config.toml
model = "sound classifier"
dataset = "short pieces for a synthesised band: melody, chords, bass and drums"
train_examples = 26041
hop_length = 160
input = "log_mel"
targets = ["key", "tempo", "melody instrument", "drum pattern"]
norm = "batchnorm"
stem = "single"
loss = "cross_entropy"
optimizer = "adam_atan2"
beta2 = 0.95
Rows from block 4, named by matrix and row number. Each number is 500 + 50 x the weight over its row's rms, rounded and kept within 0 to 999. All counts start at 0. Numbers have three digits each. After the name is the row's rms in percent of the matrix's.
# weight_hh_l0_reverse: GRU recurrent weights, backward direction (gates r, z, n stacked) (model.rnn.0.rnn.weight_hh_l0_reverse, 384x128), inputs 64-127
weight_hh_l0_reverse.108 099:475508596490428398423511525472543439445500455606505538546496504516451448510511490590447520463504483476540496469573495469502480456510485487459620517571617465406505483477494442472551451518511476
weight_hh_l0_reverse.109 093:397520570526519507536501543463456516485528444560511546426495495456384540532561652482554507506452606560532413519558496500532481494543489449501491566440476365437430515500464522480533517361479508
weight_hh_l0_reverse.110 089:494500590485506439510491584451440479479494426430457477499445440471507528468482538312489512533357546478550422508458492465461533521474522458523485437571428515557529534478408486554469508550532494
weight_hh_l0_reverse.111 100:547497536524549498551509461468529505474575535526520491537470520461505585524470522488498479447586560366382550488497500599591403535507468472443502510564587437505443430491591444465589510441542506
weight_hh_l0_reverse.112 086:450561545430463506556572503655495553495491473540502488396453526498562494515494554449427482436499505445412528536510501488530517519532507501463528515503505344441508509513612463476570428496536507
weight_hh_l0_reverse.113 083:472497535461492514568441537574501458503531528604543519476503514485501521509451527523558470530518509532600523516519436507512518518467551485505582523533509492446592579358449385455494475490526431
weight_hh_l0_reverse.114 087:411479468480511454612495563486524509447605452493521471500532537527404478561530488477564548508482542480504448471506546510594452477463534451615464561498565517518484441512381479432490470513465493
weight_hh_l0_reverse.115 086:556391450423615586484516542467488507524486319432487483469478483424572539429483505482521512509577514566512481505477499432558541530521550529419501449502540458449524495531594525519491471518591452
weight_hh_l0_reverse.116 107:392509356445447516540478562517471468489463416439502508419514440520504517370482526499491491518524509495554500548467459507526485441414593522578722455498514542490546492489456544519519506509453541
weight_hh_l0_reverse.117 093:486448527542391500517539506608481478480626438469495476558554513446532497469504537507476487522484487481563461491555471363570567506473481513505589425500528553433489537524425465509545569527542522
weight_hh_l0_reverse.118 088:572514475508519564564344471550536423455477556538483501463577506482347511538499460498482421424532528464473490463542505462579531556469581551483510489528560461487467539483482522438506504454569489
weight_hh_l0_reverse.119 085:493496463489458558441386422423530430484513458479479466469502511452501500504465482492522421482455569446396552408490519495498536493521513495558606486509543495537557459497465412526507491580473477
weight_hh_l0_reverse.120 090:470562506529454505456427484525537489513419575452521550508416597516505511569407433608475504448633448497445680382549485550505428462463484509453558417566524453466457586515466533497511508616515511
weight_hh_l0_reverse.121 094:448484583498368433519490427498491489459481478536574534378517506542558543497487538568487378535416520410507436499484556557555495482450542505564563470435582478534613476538535504487490556500537586
weight_hh_l0_reverse.122 101:495519495507448505589503489507485475475549494423523544530492529496453475393553551455487520559528466582513408489499457476624443624484637533476568435599513461509503607495486518488494594497529492
weight_hh_l0_reverse.123 079:373543520506504515558524511448499614537492500406420484473482506491536603562546459550559563404520497488502519460424493475495551457471500445440457436488503466481472509513460478480459557419515460
weight_hh_l0_reverse.124 119:496562612442429624492515504493576469568518429504504523406497548485483526544490490540482422430479549442504481525487565532496511459621519482551521493486594451487522553498495496505473498503450499
weight_hh_l0_reverse.125 093:379494489438480500642503496432516565468539456559550509492474506519522594372602583421490553514451561563496463476598498507505564419504559562477491523469499476423624494528502507502451509426450468
weight_hh_l0_reverse.126 086:499464475569496530466456462598458376392462512516522499394494550488486594527435499470348461567431503456511505468495532480495414538488467413508521489540535515501548479539505493424497517512548519
weight_hh_l0_reverse.127 114:458538384441454441567600526491509400524512398453457505494482503592492518425560464522436500472499468464425480482536485534455415569353551531501487484471596565647546473476464581488547503595564569
weight_hh_l0_reverse.128 118:533481585638488467504492501533478481529484550472430538599469401495503455549490467507437521500500514582465472496538497504434444487476415472475599383638407500498482494500498502534409505551521530
weight_hh_l0_reverse.129 085:495506483555496477472505510515538492454513512495421502460489448489524426484476470435582502527570469527486527462479503471536469547479545475502528392514632504391491511515502613510451514481497587
weight_hh_l0_reverse.130 085:359495516480463520492513539504373482552589574485444510523476546600454399492549596486459553541377511530560470490570498557497440392563481468499498470581495514495506520507321542479458496523534507
weight_hh_l0_reverse.131 120:583523537515631462450531497456526540541496498497517499513470448441502437483469505577544508473513472541563573430475488512390495452597497500489504508478483479474483469485550395517502440484525490
weight_hh_l0_reverse.132 115:477524506527413501440435455494486433520499493484470478378462505544545591369432490496491462499458521447502487484508500505467486504370484552489574398536501541586495495503475672492536603470557549
weight_hh_l0_reverse.133 096:507497497491519607538570462488596535533453494574473562522461498584624498519557467486484385448516558477491539587510498525570497508440545479496526476492482498521506526494566505444496512528589585
weight_hh_l0_reverse.134 081:494510480499556507470509496421411485519502466523498529445460488604571483543433471454489441504513501425583472527499537507533480509588618535500514516545516486492510474608429401474436342424483440
weight_hh_l0_reverse.135 082:514516507462543496416480453475509520419592521545485528545438582596484506468494564471576407530565484582526507535445497575485481464557495548555524570465487465503437574547488527502516473498541447
weight_hh_l0_reverse.136 079:490465476503593577448487488436458515546480452536385545483509490515518449517505523553514496502511537504506494611420557426495574502493474442499506521403485504450560515536497497543519493571522471
weight_hh_l0_reverse.137 091:443527519463518534499515473490478519478432478586441506554510452488524482484467476487388457512376549485554520583484463509496553504472535505651578539536408428449493551494516457509472504717442446
weight_hh_l0_reverse.138 076:485524412517452558500504492413583517507525514495491546465678495476559520606483480463458597538505580454517490513545493523497516504504575474531521454475453509451442430613534413410439521500482442
weight_hh_l0_reverse.139 121:475473512581566497383480499524505504502496506526463516495436505506426364616452498559534526475491446493529575475438559427447592513544457477417472506641514502433536501514512489529492471480485416
weight_hh_l0_reverse.140 095:457561530477517518564381484494485425459473498461503555513544470524480476551390453454418456550617546543513477487534482446525468552545606379614467499475391448429515487513472462492551504625589487
weight_hh_l0_reverse.141 108:453456392443517594532480568502567507472499456453507565516614502471511501472325480490513437490562525363553487490499577467512524480526521466496410554513537558497529506610479464501497462520572456
weight_hh_l0_reverse.142 114:357501505431501447523490564427488517546489519502528558480493543559502473475454468470472492472514553446551536519450602523422484370496525505534469479508502457562488489455499450483496454550427468
weight_hh_l0_reverse.143 081:562498514559533481465559399523394576528492507432434460471469582534497512532473619429477510515542492573509492573362485501508497517435525591506642466476495527519501519466528449540458508608500515
weight_hh_l0_reverse.144 089:483528545513477490539400500465467492492336479591553520433505518487472476623490476478612544503412519434560443488539520465500453466497565524514510499531479546506501556480432431578521514577426446
weight_hh_l0_reverse.145 088:495486484548576491552468561450402487484502663415486570509508515464453533373487502482481552520507468497483536444522508560388460480603489447477476476499448490492468430499502429494516524437564512
weight_hh_l0_reverse.146 105:510464512470497575562424485549502489570434542426551463518552526502487473577489516504480498603505582452448523490501504544555492588477537569505434558478501454491516455554524503472462489534528412
weight_hh_l0_reverse.147 097:370474484501370425491589548438442477504434497505463521513450593505494511491530501477485583506457505524594566505576506404445518444495522549511518497649439591565410518473374480534452489591435501
weight_hh_l0_reverse.148 104:481507453368496554556466555457509466561512514511521491524525472610487343521508465563451508464544590448540590525457474534489402491518461513563513489509438566536433486492526525515584511585525525
weight_hh_l0_reverse.149 104:483419493419556542597545563496463488502529525475573502514475495508592518492539473548505467553604508524485615572502463489492562506497584548529533503461460546518372516522630492524458504553396475
weight_hh_l0_reverse.150 098:463505469397467585500521464397531585528501506564498528502576570519634601548488534492501500384556555497496480581399506497505492474473535459493455544457457501509466492484517471517506442496506499
weight_hh_l0_reverse.151 096:448502551395467603500505522507524456551573324512496586495450508536487452491583535467543516487501515448527502509449525475468490447549510488540470536575534479383477535437538516504494524516501525
weight_hh_l0_reverse.152 090:482585502489466542431504498511533431422530478482499474485552500451502533453402450514390581430509486494492526427467531488497504500507546642513642423530498512497454514606409483514616509562537569
weight_hh_l0_reverse.153 101:449491511508547506527488586485466498499539558515497565496482414428538510526526485470532499529497590554400447552579463473475391499479521442463515514441569507532479404361474519509455457459520558
weight_hh_l0_reverse.154 089:475457511389539504558481526520472486515597458498559518480510452522501554507558408473644486512552514486544490518525572495597532534500553440559466538532438556475478644645518519507499472467575575
weight_hh_l0_reverse.155 086:610513487492608525514444490449509454437459340469487469546556473464501549506475503449547500483485515509432409525506487577408514508510546523512468570476502563579520490482438499501537419520530467
weight_hh_l0_reverse.156 083:528552503545482494477479492538530572489482473499447486514491497550475501476483526508481447459504474463609514454440501422565447505467550591499701388589579521359488478512492576527482562491463545
weight_hh_l0_reverse.157 123:457508573443460506581450535539496398557493444498544492461506456503463421456481509517477576487492530397611508559518485483538527499512597526569601430511450492352502502523495466526510541486497477
weight_hh_l0_reverse.158 092:529518565529515626501504506489457466520422467521501530570462481457558585513515462454543506430395517550557377505550386509488570534541564508487527505385435446424430569585457513483508512560512570
weight_hh_l0_reverse.159 084:660491402493565543508512419461457530510582487496567486562589502533461545509521487470508484468549536481428553510589490508496388515535482519421489578475567521504459458502553499466515504580585499
weight_hh_l0_reverse.160 101:582505481497486540459618506337520579479468468433511475518463566531572504473433503499500401537446440502562492579395586480466551459530503487520556507521475479486614541563513465484487485533450396
weight_hh_l0_reverse.161 075:437444527492515399566609515477506500462522455416421403519514453480418396438500509495524555537601448457517435617571509525503437594528445478537514485542444514493446478520534548446577494525550500
weight_hh_l0_reverse.162 096:543515478487482549489534439464597492499511478466458509630509466497540480492512478476455495464490472442484468493506576538524412545527429523542469506493494498509527517505506505489625517543497533
weight_hh_l0_reverse.163 080:476550499454498463552511499397559490461527529498493481588493487416561499529493423493486596498503484535494493598317512418494473438493487503490509519462392494502491494460411500482512504546416507
weight_hh_l0_reverse.164 086:478510552490485466405489502466421560530494441536583605478492592474508495491501502498630533538446506393537504474485604480407529370496474546480520551511472540514481576501479534483542511528359581
weight_hh_l0_reverse.165 085:561474459510550492536515480501531537510540513471511358505557555475516570510473501531519463533582526495602510564471526521532459508463578597483525457575526501544557497545529478432507524476534476
weight_hh_l0_reverse.166 097:546605492505414499386518484457519427512469472416492446468525498599530495455555505521479455448481478526484533466508497548476464494486484497474616499489506377620490458558517560473578528565557565
weight_hh_l0_reverse.167 093:602506489573504507557467500566518391589539489436496382528472524547449515476451519533551515489544433572503652357453544453499528514481465562453518468552483489506509551498541511515455560475433511
weight_hh_l0_reverse.168 092:624493526465403404478565536523464509486471468491424455459485523488454542506506493514518492506476543608560450613463458457451520513465505504501545544510375556519506450512523499505531407548440470
weight_hh_l0_reverse.169 091:520452512441576391510429474439446525441471496446608449541475507502490490487536523410541504570532609534532446500506486547468447476490500474527486544519451484515521571446505508483507396523365561
weight_hh_l0_reverse.170 091:560457484498525534560464440496476482541499533364477438512532447504477516353509504552489511501498580502481678498483446588452499490424562500492503419503491495502487428476554501491509495534560492
weight_hh_l0_reverse.171 096:510476584525519511366488527593504409500355456451449490511444441477515495461508502519439470615458502469431503453556528590516469494568403488477485493495509513498530497553521515543470606502476554
weight_hh_l0_reverse.172 108:435501330499498482523479483435422514455430501487464544512478511430509497448467482483495515524514497571530466506399536483416520482487517423467469477510424519559449507517375456502507496533498501
weight_hh_l0_reverse.173 112:501503486443422511489494438503544458451469410490501501474491539473515431553480468539473401525507485462588498595386564474476551498622551460540467540477479501508514574459595498401536430514448517
weight_hh_l0_reverse.174 101:579489595477518557531509427582496434642508526456452505532553472481515513529483491474405482480527619488403505487449638569555486495626400498498451519535453484546434394518558471470488413439486411
weight_hh_l0_reverse.175 121:512476620545497512451496497547495479508533530483454478595508492509468501627535523463406540542515610524401550522549615508472435576560464478458424541536426481587483394587492480480505475516485336
weight_hh_l0_reverse.176 119:519491484497538567513497523461492510381496493504562435457472493450506498594488485424479407530414574511472377514494504582509470504590498512493508545505498465499505499500513448481506433473493455
weight_hh_l0_reverse.177 125:519530398537580548487438410530434499515476556478458536611445517486541473509419502493640503505529495569509507509392475503492548493422441504533381523522450523400479564445481463496456487541485384
weight_hh_l0_reverse.178 089:610441520502507492492519491481433550500545612533509488467513513543487475470513542485554488561495496628510493542528350541499446489533532527533495475414506401467448557439538532449488508411471486
weight_hh_l0_reverse.179 126:388509383394438609512510549451499495496562511521489551408533463475498504404502505488470489469487554444534472527508503498513551406545532468519479502535436523493495467482430552538498498551483511
weight_hh_l0_reverse.180 099:595498398534595512603405465424475506513504463439576495493509487571474478487477518544456406469496547552477546518441510498518557534507529617605504502609353530412536570561517513586564447516468551
weight_hh_l0_reverse.181 086:498491470410528509544421424489506514479460530506557560493479498570428470567505506483432353500549539486455547419502531557476457512503568468546449560444485483630478535469484506446494490491480463
weight_hh_l0_reverse.182 081:496506495490462541556529577455463461580516488530451500486485462533560478450525532457424497501449556543495492524488466597502522495491540418598576425553530500461536455400536460529458543465513493
weight_hh_l0_reverse.183 093:546500480535504497490552424479529526475445478494446488533474420480567326560468529517540412504468465447643475561525442561494562481457520454502559517464433514405506628509495508504507478567543555
weight_hh_l0_reverse.184 077:462481525439494463472477480475515523471437528545510528502531552431508500597481474527500482460482413516489423500475457489477532379580598528507478505454542561499505501474506488478521495458392351
weight_hh_l0_reverse.185 109:461514492510362426479520599483448517577479526476484527553501506500522380448506503479417522509459440545656405534373490411442627489479516467516534477631421520505486439522512546545511576531501531
weight_hh_l0_reverse.186 095:605599514513479595517442451525643487475538515507489490485544477442343481500472547474489427522536540501453501532505539474556432545496497506464497507496475467494524461595501502414557502551526483
weight_hh_l0_reverse.187 081:440527438458550581554516508424513522481484487475555511398471534449471523492511494517578436571498493389462429504488515588574493506488488497442473566463540476568499406478607520549525429473466533
weight_hh_l0_reverse.188 094:538503394522389509548558487518475531493409538447438507492443522535536396485504557506359498502471559529555547550476706462445542491514457532444508511575470515557558416499518516530492514515513564
weight_hh_l0_reverse.189 106:498483583624480419375457518574482492489504484481533525498490495490467604524554530553500418591365494462487491492544457508517447528453434458495510481500572501447507481518480502518489626418437506
weight_hh_l0_reverse.190 092:468545578385527433473514557421476518549545495460549464492562560468454506513536525503500516516560492464539546442577552404527418444491478531535591467507480560529495498457475483603564476526376485
weight_hh_l0_reverse.191 089:517480469514548510502469480489507547517450439443487457546455523525540491539454508482443483507493529624443521532376520467491515530482481521522460543507349470571509510503572388482364412619515499
weight_hh_l0_reverse.192 100:506465487482557513648517539397452479529390578437498476586494548477505512512486529506484593529495491615532495498495525568382545446505540427561517503487358477651484500497489499542485467497399464
weight_hh_l0_reverse.193 100:456510487517421518493502378344482561466534439490511562565555513508726484450551584527517461380431490500515507556541492526520593495456531501518585502530387481509528513485482469495499475501573501
weight_hh_l0_reverse.194 110:520491491445570397501480525438487591496483532546493533439516497492416492558496474425552483481491530506493529443518507468499393431515502478513554525587448501503450453493527415534525372464512434
weight_hh_l0_reverse.195 089:406493358425499428507487511511478500474465520524440524494556496437604458495530524483544512542509535533509500516415506417460504487428568481493542481525471512506467544513483481567509480612502561
weight_hh_l0_reverse.196 093:492512710462458416509509531498431496519508501477519428473426497475496447501481534528451551491472544490497516530411627539421486476645366575485503480497437432560470460547544523572545523498492536
weight_hh_l0_reverse.197 124:440496509544368499470487405544559514589492491534500587581471625509543392507437515551544495503494483475547498536376632494518546543477435492485555466540513498522515450503470582480477483511524506
weight_hh_l0_reverse.198 087:471530436497523495506488539356474544420411532508555499570479562452434456501477526436421533520513483519479591514482510556571505502326534517486656425529396570500502501514480510478464554536502500
weight_hh_l0_reverse.199 091:530530417456503552511492430507453617559500604515565481487611524420431510490600498558498431497450523451447446504570361571526457547511379479538456504510547457453448538476484462513622481544513454